Weights of a small spectrogram enhancement model: 55.1 epochs.
Rows from block 11, named by matrix and row number. Rows with one number belong to one channel. Each number is 50 + 15 x the weight over its row's rms, rounded and kept within 0 to 99. All counts start at 0. After the name is the row's rms in percent of the matrix's.
# convs1: first pointwise conv (model.decb.0.1.convs.1.weight, 192x192x1x1), inputs 0-63
# convs3: second pointwise conv (model.decb.0.1.convs.3.weight, 192x192x1x1, transposed), outputs 0-63
convs1.40 099:52 55 44 41 55 63 34 45 51 26 56 45 26 80 60 79 81 39 75 85 52 62 47 29 77 48 49 46 59 56 53 76 30 70 51 36 33 58 54 51 29 40 54 38 50 67 28 43 68 63 43 53 47 49 53 68 25 50 48 44 29 68 35 48
convs1.41 092:60 40 51 67 63 50 51 28 32 63 46 55 68 25 49 43 63 51 74 48 58 51 67 60 51 45 50 51 31 26 41 65 27 41 37 39 74 42 49 33 40 50 63 39 44 63 55 46 42 39 65 58 43 37 24 53 05 54 32 41 53 40 59 32
convs1.43 089:99 66 46 67 35 69 38 46 19 37 69 60 28 49 48 49 74 68 58 52 41 62 25 58 49 24 41 22 25 47 46 62 43 45 16 51 76 43 74 60 41 66 53 56 52 29 55 49 38 56 57 53 65 24 72 17 58 33 63 26 28 67 40 48
convs1.44 102:37 42 46 39 87 25 21 48 69 28 21 53 51 70 65 48 49 30 33 49 22 27 57 31 44 72 64 38 59 72 45 75 57 20 65 56 38 73 61 61 45 53 49 50 33 48 18 48 20 70 78 43 59 66 38 65 34 41 44 54 42 53 41 42
convs1.45 102:52 56 65 42 40 16 61 40 54 45 02 25 65 39 57 47 61 33 46 63 62 39 39 50 25 53 32 67 66 66 50 66 37 31 57 58 55 52 59 36 33 47 47 71 71 52 22 51 43 36 55 45 52 85 53 77 70 38 34 36 44 45 48 89
convs1.47 098:63 49 56 42 16 21 63 35 47 39 56 41 38 17 55 81 39 70 17 58 52 47 46 45 40 37 62 31 61 48 69 67 40 49 58 20 66 55 41 75 27 58 83 46 35 46 81 50 49 70 38 43 50 48 05 45 45 54 53 50 53 34 73 46
convs1.48 094:51 57 04 51 49 81 42 55 38 63 33 59 36 56 52 56 39 63 33 41 34 44 64 69 43 29 46 55 66 45 46 51 31 52 59 71 72 40 47 50 73 68 44 26 47 53 67 55 50 28 30 76 62 44 43 49 35 56 42 50 32 36 53 32
convs1.49 098:79 73 59 38 49 30 34 46 43 33 42 26 16 38 37 87 83 45 36 44 41 36 38 54 35 47 68 53 22 22 44 81 35 56 42 22 50 46 54 37 45 19 93 75 57 29 77 66 58 53 42 65 39 51 37 50 67 51 50 28 70 59 58 46
convs1.50 105:29 62 53 44 72 47 48 56 54 52 78 45 41 65 32 11 64 26 42 54 32 54 69 46 19 38 39 75 37 59 55 54 46 68 54 63 73 84 39 22 61 59 64 50 24 71 36 78 33 65 43 44 68 70 58 55 68 58 48 32 47 34 55 25
convs1.51 099:58 67 45 61 63 54 53 44 45 55 41 61 59 42 60 44 54 57 34 35 50 49 64 47 53 35 39 57 57 58 65 66 55 62 83 54 26 63 39 44 50 48 35 66 36 47 29 64 40 34 16 32 32 62 56 48 53 76 35 46 60 42 45 48
convs1.52 108:53 49 67 45 53 48 52 34 59 56 53 36 51 46 64 42 42 32 54 85 44 73 73 49 00 44 59 51 53 99 25 38 63 47 24 46 45 36 53 40 42 53 69 59 50 44 43 60 25 60 40 56 47 40 80 41 42 52 42 67 49 34 42 64
convs1.53 111:68 62 63 64 46 43 49 55 41 47 00 41 17 58 60 41 43 51 45 49 55 45 48 58 30 59 23 50 40 77 60 71 75 62 56 38 51 67 45 38 28 62 71 68 35 57 60 67 22 52 46 47 43 53 58 56 63 65 47 39 45 39 49 49
convs1.54 105:52 60 39 99 65 50 52 24 71 57 41 38 51 53 52 52 50 28 43 36 63 45 70 67 57 58 07 27 47 40 49 52 49 71 41 56 39 07 27 72 45 33 62 43 47 40 59 86 49 59 54 47 32 47 61 36 54 97 26 70 52 33 55 48
convs1.57 107:44 52 56 38 33 51 59 59 33 40 50 37 48 57 47 36 44 47 51 44 50 51 24 57 00 42 56 51 31 45 47 67 39 48 52 19 44 59 46 52 46 66 67 44 49 32 34 30 57 46 33 30 68 43 45 77 70 30 22 13 49 45 56 57
convs1.58 107:38 40 44 29 60 26 52 50 38 52 51 40 75 61 41 58 48 69 76 35 51 51 25 45 75 39 57 36 45 63 61 46 54 72 41 44 27 50 37 51 17 50 75 50 49 41 34 21 69 23 38 19 48 73 19 46 72 39 25 33 68 47 35 51
convs1.59 106:55 32 16 50 33 55 44 36 31 53 30 61 38 43 66 64 64 46 21 37 46 23 57 30 38 64 54 47 29 24 54 64 39 50 51 32 56 56 39 38 35 57 55 51 27 48 60 44 80 49 37 65 59 45 64 54 61 56 60 57 64 45 45 37
convs1.60 104:48 56 31 79 57 63 79 58 78 34 39 79 40 50 56 59 68 25 43 48 55 41 26 47 58 36 53 81 51 61 63 36 34 65 50 43 63 75 47 77 65 42 36 29 46 43 44 22 60 38 56 56 70 43 30 68 38 28 67 37 31 57 36 39
convs1.61 110:49 47 38 39 42 57 21 36 44 64 61 50 27 51 68 45 37 32 46 56 65 40 56 20 73 30 51 49 60 55 68 52 20 59 78 56 37 29 47 32 35 58 48 40 59 52 66 77 36 56 28 57 52 47 69 55 55 59 61 45 54 57 72 51
convs1.62 106:33 46 49 56 54 63 22 73 53 37 55 49 24 35 32 43 27 49 47 46 49 62 42 24 29 38 48 70 68 64 52 65 40 45 81 49 45 55 45 13 80 56 31 24 63 51 47 54 45 54 09 37 47 31 49 60 42 47 55 50 47 65 69 41
convs1.63 108:71 54 00 49 27 54 70 58 49 48 47 51 24 58 55 55 54 43 30 34 69 36 67 35 48 53 31 55 36 54 65 51 33 72 51 49 58 43 28 51 60 61 03 54 54 60 45 56 59 34 32 41 57 54 55 44 69 44 29 69 44 55 44 33
convs1.64 105:65 45 48 52 46 62 16 54 48 36 52 35 71 32 65 51 38 63 30 54 42 48 68 99 48 53 42 44 63 43 65 52 57 48 66 60 52 26 44 35 34 53 46 43 37 31 42 59 49 48 51 48 31 52 42 35 46 43 54 71 66 57 39 47
convs1.65 104:68 51 39 35 80 36 35 46 70 29 55 43 40 42 65 28 31 30 51 35 52 43 47 58 86 45 46 53 64 03 52 67 49 55 38 54 33 61 48 65 62 39 59 55 35 45 67 59 39 53 60 55 53 38 42 39 54 68 52 42 40 40 53 37
convs1.66 104:56 46 38 55 16 39 76 60 45 82 88 42 54 72 52 77 56 52 74 31 63 49 36 39 61 48 40 62 41 39 67 41 39 44 45 55 48 42 39 65 87 43 53 34 88 46 55 49 78 52 51 31 32 37 55 52 71 56 48 62 45 31 78 48
convs1.67 097:66 54 63 49 35 62 59 43 53 60 59 12 28 47 29 60 69 47 54 17 63 46 32 28 51 46 59 35 62 56 48 35 54 32 31 62 54 29 68 70 51 43 47 44 47 45 57 51 60 58 52 46 77 24 66 64 60 47 36 31 68 49 28 58
convs1.68 111:39 43 50 47 70 59 40 46 99 63 44 34 39 58 56 54 60 51 62 30 48 71 68 57 68 41 92 67 59 34 49 82 76 18 42 49 55 82 71 40 40 47 69 54 69 61 73 64 45 57 64 52 30 46 21 26 65 85 51 65 34 55 38 40
convs1.69 083:69 21 34 84 48 51 60 42 64 57 49 48 59 52 54 43 81 62 46 52 24 64 84 48 47 37 52 39 45 57 25 60 52 47 67 51 60 52 52 50 35 74 68 53 55 42 43 81 62 61 52 61 36 61 24 58 47 74 44 60 33 64 52 50
convs1.70 092:50 50 38 38 28 60 49 38 86 22 57 28 31 42 59 48 58 44 44 48 48 31 72 41 54 62 66 62 50 60 58 64 57 45 57 07 26 46 41 32 56 41 45 41 55 53 53 77 82 44 76 35 27 96 41 54 48 34 31 47 81 52 44 66
convs1.74 100:55 52 16 73 50 67 75 69 46 53 47 96 46 42 61 29 41 70 54 32 63 39 58 43 66 47 38 42 32 36 38 63 36 48 60 43 58 59 54 52 46 71 44 35 48 33 60 74 50 59 51 38 68 40 41 62 48 59 53 47 52 28 57 47
convs1.76 093:38 46 34 69 56 27 64 51 44 52 07 65 39 54 41 60 51 12 37 62 46 73 40 59 81 64 41 28 47 56 52 67 50 86 35 34 75 61 49 39 49 38 45 60 51 57 48 57 42 28 43 23 42 06 59 55 75 54 48 61 61 28 70 44
convs1.77 101:59 65 69 31 52 68 41 31 39 48 88 72 25 42 30 39 48 50 30 46 24 38 37 24 52 42 54 57 52 53 69 57 32 42 56 55 38 61 63 63 82 67 44 32 34 74 50 66 66 56 49 52 62 60 70 57 66 71 36 42 31 67 65 51
convs1.78 100:37 67 40 61 45 38 35 63 67 48 57 78 56 28 40 52 51 72 43 45 52 46 61 39 38 24 59 94 72 60 44 57 75 57 43 65 48 50 54 71 75 42 47 46 47 63 37 64 58 54 73 54 60 62 67 37 40 44 36 72 54 42 50 45
convs1.79 100:82 51 18 47 38 84 37 48 57 00 34 43 26 01 51 38 37 51 24 61 52 37 49 48 54 65 32 57 35 37 62 57 53 42 63 51 41 57 23 65 69 65 52 38 41 49 27 22 67 75 36 39 49 36 50 55 54 56 61 34 40 32 47 73
convs1.80 104:56 35 77 29 49 75 32 57 37 33 56 39 80 26 45 52 63 32 41 68 29 40 39 61 40 71 69 38 63 55 51 26 42 56 64 42 64 26 35 69 19 55 58 58 70 58 86 28 75 66 40 53 40 52 40 55 51 59 39 50 51 59 64 43
convs1.81 086:46 52 45 35 50 54 50 43 36 54 54 58 43 30 32 46 60 42 67 75 41 11 54 43 28 63 30 34 33 40 35 53 33 25 70 54 46 58 29 28 47 76 56 24 59 69 56 34 58 55 38 30 82 27 47 71 46 60 71 67 73 48 64 21
convs1.82 109:40 41 55 49 66 54 45 51 54 57 55 53 52 62 35 43 55 40 74 37 45 68 56 56 63 41 52 62 36 47 24 13 42 00 43 69 67 85 54 52 43 41 32 71 73 69 49 70 43 52 09 26 42 51 52 50 52 33 39 76 52 46 59 90
convs1.83 101:62 41 25 67 43 09 61 59 47 52 51 45 00 49 22 58 40 31 52 52 47 59 60 26 46 41 47 44 52 52 60 57 28 58 35 37 43 54 42 32 43 49 41 28 77 49 31 66 69 54 21 55 64 52 57 55 33 50 54 53 70 55 66 36
convs1.84 097:71 55 61 49 57 29 47 35 35 66 65 56 55 51 36 54 74 54 50 45 58 48 26 40 50 61 51 71 34 69 61 42 63 78 52 37 04 58 43 61 50 43 75 55 35 25 56 68 38 53 63 38 24 14 61 71 59 64 40 56 48 45 36 59
convs1.85 094:62 47 40 24 53 33 74 17 28 38 69 56 47 61 45 64 77 41 29 54 49 60 45 51 40 57 63 47 58 67 38 57 62 59 51 37 51 65 37 61 45 75 84 59 60 74 34 52 48 45 54 60 53 73 64 93 44 72 62 40 40 24 55 50
convs1.86 100:63 47 37 55 45 58 53 49 54 58 15 52 42 56 70 51 51 79 39 18 77 38 52 53 20 73 26 54 45 93 61 50 68 56 53 47 52 38 50 32 69 40 50 51 66 47 39 74 63 53 46 30 62 60 29 32 70 58 39 55 47 66 56 77
convs1.87 097:46 30 50 41 35 78 27 43 47 26 28 51 54 45 46 64 54 49 57 36 57 77 68 64 52 57 58 32 44 74 58 56 41 73 62 53 57 44 44 60 34 52 33 50 42 75 50 48 73 54 54 43 53 49 25 59 27 56 57 34 39 33 76 57
convs1.88 103:50 44 75 58 64 55 88 45 45 49 55 47 50 44 39 69 28 72 65 84 60 42 57 32 41 30 75 32 38 38 48 61 33 45 48 24 40 74 78 73 29 69 50 52 41 41 60 67 46 65 37 59 40 56 34 84 18 76 58 86 61 43 55 32
convs1.89 091:30 51 32 56 73 42 56 61 43 30 57 82 69 35 52 41 29 66 47 65 62 64 58 54 44 31 61 39 57 78 52 43 59 18 31 67 42 59 38 64 57 40 40 31 55 62 53 27 42 57 41 35 56 13 60 53 23 45 45 45 21 38 36 72
convs1.91 094:60 39 74 37 58 51 36 45 55 58 36 25 68 67 50 63 88 59 63 45 45 50 69 49 45 68 66 67 73 55 53 07 38 59 53 43 42 39 31 34 33 51 65 43 40 50 73 63 38 60 62 63 46 48 63 61 60 41 45 57 73 30 15 51
convs1.92 095:38 54 39 47 39 63 57 54 75 18 50 42 25 44 53 41 40 54 54 47 48 43 79 46 38 40 64 81 36 55 42 61 53 68 43 39 55 53 22 30 28 48 39 13 54 92 39 71 85 62 75 32 37 59 46 48 52 55 20 46 87 55 36 48
convs1.93 105:72 69 62 56 51 62 78 39 74 48 40 99 47 44 62 42 45 56 38 76 34 67 34 52 53 32 56 64 69 57 65 48 67 57 65 45 64 61 52 58 43 51 10 46 63 34 19 41 40 53 85 62 60 61 53 23 71 70 76 53 37 37 15 55
convs1.94 104:64 52 66 44 33 74 52 40 67 55 85 49 54 38 47 48 52 40 38 62 48 52 65 37 57 42 51 42 59 43 48 70 59 74 61 51 53 49 59 39 73 75 54 65 27 57 66 79 45 36 61 15 45 33 38 74 63 43 38 55 63 39 38 55
convs1.96 105:52 56 35 43 51 34 48 34 30 47 38 37 45 41 35 41 61 40 63 52 61 50 28 27 45 68 56 46 50 56 61 68 08 69 47 34 64 37 57 76 27 48 59 48 53 46 55 68 34 67 57 24 00 85 80 56 52 64 40 65 45 34 93 34
convs1.97 110:54 50 89 53 39 80 67 53 41 73 36 34 54 47 75 63 49 28 50 57 61 30 27 30 83 52 46 48 24 19 42 63 58 66 37 48 47 56 39 60 56 45 79 48 57 59 40 50 45 42 82 74 64 49 60 67 41 34 33 40 55 30 46 49
convs1.98 102:48 38 54 52 51 37 51 47 57 51 54 60 56 80 67 53 46 54 75 71 49 48 53 60 63 37 59 57 28 60 50 50 56 69 34 29 63 29 50 60 45 58 58 48 57 66 43 39 48 50 62 31 53 48 49 46 59 66 53 60 44 53 59 44
convs1.99 103:35 27 24 40 39 63 29 12 49 32 59 64 76 61 34 65 69 05 47 70 56 65 54 57 51 47 52 62 17 41 41 44 68 39 35 62 61 40 50 38 62 67 57 68 35 17 62 38 62 33 49 48 57 52 78 58 69 46 52 46 41 48 43 65
convs1.100 103:48 34 46 49 54 52 53 31 46 92 73 51 64 68 64 50 55 41 53 18 65 52 69 52 44 57 48 54 46 61 50 58 63 51 28 37 51 71 62 71 61 45 33 57 41 82 86 74 44 44 50 68 39 50 63 43 74 77 12 61 47 27 52 63
convs1.101 095:29 38 44 47 99 65 55 45 62 52 44 59 17 65 67 38 49 35 43 56 47 35 30 65 36 46 32 54 58 55 54 48 28 50 62 51 40 54 42 51 40 48 46 43 62 57 61 51 59 58 68 48 36 69 43 45 61 41 61 64 49 45 46 20
convs1.102 082:53 58 49 49 44 42 45 19 41 38 63 61 29 41 36 46 50 55 31 70 88 65 44 52 55 36 41 59 39 38 40 43 73 46 57 47 36 56 38 26 65 57 53 56 43 43 70 69 60 44 30 47 69 42 44 59 51 56 79 58 52 45 57 20
convs3.40 088:61 30 57 49 68 48 42 47 42 38 37 42 72 34 58 68 59 55 67 64 42 45 43 39 76 37 54 44 40 64 37 62 46 50 55 39 61 26 63 75 71 40 24 24 39 51 65 42 41 53 53 58 44 52 49 47 70 15 76 67 63 48 56 67
convs3.41 103:37 91 78 55 35 38 50 24 83 49 54 57 19 32 42 30 36 53 29 48 50 52 55 28 35 28 53 59 34 50 33 72 22 52 54 49 59 51 58 49 47 39 66 42 75 45 50 32 76 72 81 46 57 59 14 45 62 51 82 49 46 58 32 56
convs3.43 090:67 62 69 50 56 51 36 72 25 30 70 50 30 42 43 36 63 70 58 56 73 28 54 58 26 47 47 35 71 46 43 34 27 70 32 43 53 51 54 32 49 64 44 46 31 48 56 39 60 39 56 34 58 47 53 49 41 80 34 57 47 08 55 50
convs3.44 109:81 35 48 36 31 56 57 53 65 51 53 42 60 68 56 99 85 56 36 73 47 20 39 49 51 56 37 61 86 52 38 38 35 60 41 55 71 17 53 52 59 58 74 45 44 33 55 63 40 42 63 50 61 68 82 29 48 55 80 37 46 43 55 42
convs3.45 112:32 22 56 51 46 57 54 55 25 40 60 42 55 55 42 55 48 65 37 38 34 36 10 42 43 47 48 41 45 75 40 62 31 54 55 58 65 63 59 62 84 67 11 50 37 51 16 46 36 52 84 63 32 34 70 32 20 39 68 45 69 54 41 38
convs3.47 098:57 23 52 41 45 34 65 39 53 60 48 42 58 36 66 61 88 54 44 43 59 55 54 47 50 34 44 60 15 68 44 62 59 53 55 17 54 60 29 34 40 64 46 41 80 47 57 52 41 47 53 53 51 41 38 63 73 59 43 64 58 51 63 39
convs3.48 103:51 73 48 47 50 44 41 77 41 61 35 47 43 82 61 50 62 60 62 62 78 46 45 72 67 62 78 59 55 59 32 45 57 54 44 98 28 56 62 50 65 53 56 00 59 44 50 64 44 11 69 61 52 42 56 60 49 28 34 57 49 31 54 47
convs3.49 091:60 52 46 58 51 43 66 83 54 65 38 49 17 73 28 47 48 58 50 72 26 36 15 46 46 72 45 50 52 29 60 72 64 28 48 56 38 09 82 51 55 58 53 35 51 16 48 54 53 41 37 33 46 47 48 61 32 40 48 22 50 39 43 59
convs3.50 107:26 51 44 31 66 27 55 30 50 52 49 35 68 09 53 62 38 68 49 40 63 68 25 62 77 23 46 29 33 59 48 59 15 38 43 33 40 42 48 58 36 70 49 69 54 48 36 07 82 64 39 25 69 53 57 62 44 70 57 54 50 39 59 59
convs3.51 109:49 33 58 30 22 36 26 55 40 50 68 38 27 60 60 41 82 38 36 62 47 33 55 36 49 27 46 57 46 63 61 57 54 26 60 72 48 32 42 49 23 53 53 51 45 43 17 42 46 65 58 40 50 32 55 41 50 35 65 62 44 43 43 41
convs3.52 104:52 49 15 47 12 66 61 29 42 52 42 84 56 54 54 33 46 70 65 48 34 41 73 90 53 51 34 50 58 49 54 54 73 56 49 29 15 54 57 50 46 51 43 44 59 22 62 28 47 36 57 49 20 46 49 39 57 69 27 44 35 25 56 54
convs3.53 095:53 44 45 63 78 47 63 39 46 59 50 16 52 58 52 66 61 71 48 63 12 86 46 52 45 47 56 45 42 54 75 35 42 31 50 00 58 54 51 45 75 64 66 53 57 63 09 69 41 60 41 47 24 67 55 84 57 63 49 50 51 59 36 51
convs3.54 115:30 48 72 82 41 41 44 48 20 45 56 50 39 34 38 40 60 65 15 30 44 47 43 64 64 27 48 52 40 47 49 33 45 63 49 31 55 59 29 27 62 39 50 51 43 31 97 59 52 50 29 53 39 44 58 61 41 55 55 55 39 42 45 51
convs3.57 097:58 57 09 52 44 64 68 48 33 44 37 30 32 58 53 44 35 81 51 50 53 60 31 44 35 71 16 49 48 31 30 44 53 67 52 32 50 82 46 66 49 39 49 42 71 25 18 39 50 46 50 95 45 87 24 53 45 46 65 47 52 49 66 57
convs3.58 110:45 76 60 20 15 53 51 25 53 58 36 38 61 39 35 40 20 77 65 96 51 79 48 43 45 59 74 61 66 74 46 67 95 51 44 84 41 69 30 55 60 61 62 33 73 46 63 46 46 42 76 61 49 72 51 42 17 59 26 54 57 52 60 87
convs3.59 105:58 24 46 31 60 42 60 51 71 25 23 46 64 54 60 69 71 52 59 58 21 51 50 75 37 32 57 55 70 43 72 30 26 75 41 17 40 44 54 58 77 45 76 24 57 47 19 55 65 56 53 43 41 42 62 70 42 65 29 60 65 55 63 34
convs3.60 098:48 39 54 32 56 58 64 51 55 65 54 46 46 35 83 62 46 13 44 26 30 51 56 23 31 38 52 57 65 66 52 58 58 63 50 34 53 74 47 53 58 69 35 47 47 35 26 81 45 64 29 28 35 51 45 42 57 47 61 61 81 40 50 62
convs3.61 122:47 51 32 68 34 59 68 40 64 68 41 47 61 43 55 48 52 45 47 47 46 48 61 50 99 54 42 47 55 42 42 47 41 51 40 39 29 37 46 45 58 37 61 45 57 57 54 37 24 62 34 49 47 59 55 61 21 55 62 50 41 55 55 49
convs3.62 119:52 58 38 61 42 22 32 35 78 58 78 56 99 63 47 54 47 75 59 67 60 39 59 40 21 53 42 65 14 65 78 29 40 48 27 67 54 61 64 74 65 46 81 41 60 52 76 67 46 52 48 37 41 52 45 50 69 37 55 58 69 44 38 56
convs3.63 101:60 70 46 46 44 43 77 68 45 62 43 54 53 66 52 58 46 55 61 46 70 44 73 45 50 40 82 48 61 76 36 39 65 57 74 84 68 71 64 46 48 35 73 31 47 45 54 81 35 42 84 38 46 44 59 61 47 55 07 67 31 62 46 60
convs3.64 099:36 48 45 37 36 60 55 57 50 48 94 49 73 67 62 49 50 25 34 76 02 66 71 49 49 55 35 36 50 63 69 48 39 55 57 33 57 61 65 40 34 50 16 61 46 58 52 64 48 63 52 43 53 50 41 66 78 33 72 75 54 69 40 44
convs3.65 107:51 69 71 52 57 44 47 52 87 44 52 31 69 38 63 60 44 54 36 46 31 84 55 56 42 39 70 42 65 25 58 52 21 95 46 61 67 58 52 48 49 70 44 49 74 64 38 56 47 48 11 51 39 63 44 23 53 45 41 51 65 59 63 75
convs3.66 111:32 50 59 58 35 34 47 52 36 45 59 22 56 61 46 45 34 48 24 39 39 72 40 44 48 02 39 31 44 45 52 39 62 14 45 67 49 41 19 52 58 52 68 41 57 73 28 57 54 67 53 54 21 48 56 57 70 55 50 36 62 44 59 38
convs3.67 096:52 60 58 49 48 51 53 45 42 35 47 54 39 58 67 33 26 24 52 39 96 37 35 96 43 45 35 61 69 47 64 31 50 48 91 40 50 45 49 45 29 39 43 33 29 74 39 44 51 57 45 42 59 38 52 79 58 47 41 77 32 75 28 67
convs3.68 120:54 41 53 29 57 59 55 48 63 61 57 48 55 44 52 47 38 99 79 58 60 60 49 60 58 40 53 40 69 59 34 54 39 43 44 59 64 54 38 34 57 67 34 73 63 42 14 59 37 65 44 29 48 49 42 40 46 61 39 53 59 19 46 45
convs3.69 096:53 71 35 41 69 56 65 34 57 57 40 49 65 68 59 42 55 51 39 47 54 42 50 44 54 69 51 39 64 28 74 60 52 55 79 71 65 62 38 48 61 55 37 55 37 49 69 31 39 29 51 52 49 55 50 49 65 23 58 57 57 67 41 57
convs3.70 090:65 70 50 40 57 78 42 52 52 58 51 63 57 44 68 43 50 79 66 58 55 47 57 67 59 37 46 38 62 26 49 36 48 33 52 48 18 56 79 84 49 50 19 44 68 58 48 64 51 72 49 28 22 50 69 27 56 55 26 49 44 37 47 35
convs3.74 104:52 45 48 37 58 49 68 60 43 49 57 51 42 43 27 37 40 48 47 56 38 22 26 35 48 43 61 73 58 53 52 49 34 75 22 52 58 25 57 68 62 59 66 36 49 16 94 56 30 44 54 56 48 56 43 48 59 34 25 57 34 41 99 49
convs3.76 103:22 32 49 53 32 71 63 47 61 53 49 57 45 42 46 40 51 30 15 62 68 53 67 60 54 37 36 37 46 58 45 55 56 49 32 49 59 55 19 35 47 70 60 77 74 75 59 32 40 61 09 60 51 45 50 47 52 58 66 25 45 62 55 53
convs3.77 107:51 41 60 48 52 54 54 28 51 40 35 31 56 25 55 38 54 42 34 33 65 67 43 56 65 21 66 74 39 32 33 47 55 57 81 63 34 44 60 48 42 76 44 39 46 39 30 52 37 57 60 69 56 67 35 53 72 38 34 99 33 89 35 54
convs3.78 117:64 72 73 30 36 58 44 51 26 61 63 35 56 39 46 62 65 57 59 21 38 50 29 80 43 25 68 23 62 32 57 36 29 68 46 74 47 42 58 26 30 46 24 48 21 44 26 74 59 62 47 46 64 43 55 47 46 19 47 71 64 75 42 30
convs3.79 097:35 83 56 33 52 85 48 48 48 38 58 40 63 60 62 38 27 53 35 51 57 57 35 39 62 18 36 70 57 35 57 46 60 36 53 63 68 66 52 60 60 54 39 37 29 52 51 38 64 39 35 49 49 62 59 44 44 45 38 40 26 41 44 61
convs3.80 094:75 00 42 47 47 61 52 21 28 72 44 34 61 18 71 43 63 89 44 50 45 49 49 57 57 47 66 43 38 63 32 52 64 43 58 48 23 78 42 63 38 69 43 72 48 39 63 60 29 44 59 69 71 67 43 62 48 73 56 64 61 48 55 52
convs3.81 092:27 31 43 49 47 59 83 52 25 70 49 33 57 37 49 38 49 78 35 79 23 25 46 22 36 27 45 67 62 35 79 65 73 42 52 63 75 64 50 43 55 51 47 49 67 21 46 75 63 51 55 64 67 58 48 50 57 48 79 44 41 73 39 42
convs3.82 097:33 34 52 48 51 65 62 59 57 62 58 63 31 24 85 38 58 48 80 31 41 36 27 46 39 51 63 36 25 42 68 44 19 40 57 70 64 33 42 62 48 71 44 32 26 25 60 78 55 62 40 50 36 80 41 48 76 66 85 40 62 58 30 56
convs3.83 107:44 49 58 37 39 43 51 63 51 47 44 52 14 29 42 68 31 64 36 54 47 58 54 58 79 54 51 36 42 50 52 56 39 36 55 49 45 34 64 53 48 64 43 62 49 42 57 44 71 56 48 59 62 55 49 59 39 67 54 70 48 73 34 51
convs3.84 092:65 48 51 75 51 76 31 45 36 47 39 51 38 59 47 46 69 36 54 31 49 37 36 41 37 48 53 36 83 46 68 71 41 60 58 45 82 62 49 52 47 42 61 54 27 64 65 37 51 43 44 47 24 31 49 38 59 56 44 55 60 32 49 27
convs3.85 094:67 62 50 33 37 58 33 48 24 24 54 48 72 39 35 64 48 36 54 43 50 61 76 70 43 48 61 60 42 56 43 46 53 32 59 52 76 54 26 46 59 24 57 72 43 59 38 83 57 32 70 50 71 22 50 33 51 42 37 48 34 53 63 43
convs3.86 102:47 32 78 50 41 41 60 54 39 61 44 62 44 43 51 40 47 62 47 40 52 63 43 23 58 27 59 55 51 65 66 75 52 22 60 87 64 51 59 63 47 51 57 52 49 20 76 54 54 72 81 74 57 38 47 37 49 43 67 61 59 43 50 74
convs3.87 082:45 58 61 21 84 57 47 28 59 58 53 48 66 59 38 43 36 69 42 48 32 58 66 37 56 50 58 41 63 52 43 62 50 56 34 48 57 70 47 51 46 54 21 77 57 50 56 57 48 58 43 82 35 65 45 38 44 41 49 30 51 52 53 67
convs3.88 105:64 44 21 36 43 49 45 53 58 72 86 54 99 25 63 45 37 75 29 51 51 43 44 28 59 60 50 41 46 44 51 57 33 59 11 41 45 47 24 56 55 67 39 37 60 33 48 41 26 67 46 24 73 36 47 43 45 51 58 14 55 41 54 59
convs3.89 087:58 59 71 60 26 35 27 72 45 35 35 67 55 79 64 45 59 61 32 56 51 44 18 33 63 47 53 35 32 49 72 60 47 58 64 40 49 37 44 66 61 28 28 53 34 87 24 60 45 64 39 41 54 36 44 23 39 82 58 65 49 60 38 59
convs3.91 100:46 00 24 40 27 25 61 52 56 31 62 25 34 61 03 41 70 73 39 61 57 42 46 53 54 61 60 34 50 53 51 30 38 16 67 34 51 42 09 36 42 55 53 47 51 38 60 57 24 70 55 66 54 37 31 70 47 60 65 59 58 53 54 47
convs3.92 086:44 37 32 55 37 05 55 70 49 40 48 44 39 49 22 60 62 54 21 46 45 54 42 65 40 52 49 67 44 65 65 77 33 42 54 57 75 47 40 33 47 76 72 64 07 37 46 50 40 50 42 64 64 32 28 71 27 55 74 59 58 35 45 47
convs3.93 106:47 85 54 85 41 20 57 63 86 57 61 65 64 39 66 49 16 84 54 64 54 54 67 29 30 54 52 52 55 40 56 59 69 38 43 51 68 45 79 57 32 58 44 53 70 53 53 46 32 47 17 28 72 46 47 23 35 41 60 52 40 39 25 48
convs3.94 093:35 45 43 66 50 80 37 55 75 73 28 34 53 45 46 50 41 36 71 71 54 62 48 38 46 68 48 27 61 81 47 47 36 48 56 31 48 29 67 46 59 55 76 75 45 78 62 57 56 49 47 52 43 76 51 52 58 63 18 47 36 17 80 43
convs3.96 099:49 37 61 74 44 60 33 49 53 88 57 68 33 48 43 38 42 54 11 49 69 47 65 41 50 32 37 61 55 47 48 47 25 51 48 55 56 67 62 52 64 45 95 52 62 66 54 59 74 29 51 49 54 62 55 58 53 48 60 23 25 33 71 52
convs3.97 095:58 62 00 42 31 49 75 43 17 49 56 57 60 20 41 57 54 54 52 62 60 55 75 77 63 55 44 47 62 62 41 74 40 20 59 47 29 61 57 46 60 66 43 51 54 44 46 39 51 33 16 40 83 44 49 61 73 72 36 62 61 43 72 62
convs3.98 110:48 56 29 47 51 55 42 65 24 50 41 55 55 68 46 13 55 99 43 48 44 45 56 84 19 70 46 57 39 57 49 55 58 39 53 15 34 55 71 60 46 64 52 55 41 55 68 61 39 82 57 57 39 68 64 59 34 33 48 81 49 44 60 48
convs3.99 114:62 40 48 26 47 41 52 19 20 71 52 71 29 61 58 42 56 42 48 47 48 47 57 52 56 47 60 67 76 13 51 28 33 65 66 35 60 37 63 55 84 29 52 75 31 42 51 50 44 17 46 56 48 42 57 30 46 63 20 48 72 44 63 48
convs3.100 099:37 34 68 52 33 77 33 21 35 53 54 19 54 59 77 46 48 40 58 51 56 70 64 57 35 64 54 31 53 41 52 57 46 31 61 34 57 52 67 61 62 66 43 48 36 51 24 63 61 55 63 41 56 52 38 59 71 75 54 36 40 45 45 56
convs3.101 080:70 40 61 53 64 57 49 59 41 53 51 35 33 65 51 31 47 55 64 46 58 41 33 39 76 44 53 57 77 55 31 58 44 54 61 49 39 63 29 53 54 37 52 72 47 49 60 66 38 39 33 54 55 59 42 50 29 32 47 31 57 41 65 46
convs3.102 078:53 47 27 62 50 40 79 62 50 39 33 55 78 31 52 58 41 87 43 57 37 38 34 22 67 46 58 53 63 39 52 49 63 63 51 50 72 35 49 53 49 40 27 27 58 20 63 65 45 74 38 84 67 62 43 64 58 67 44 51 41 75 55 39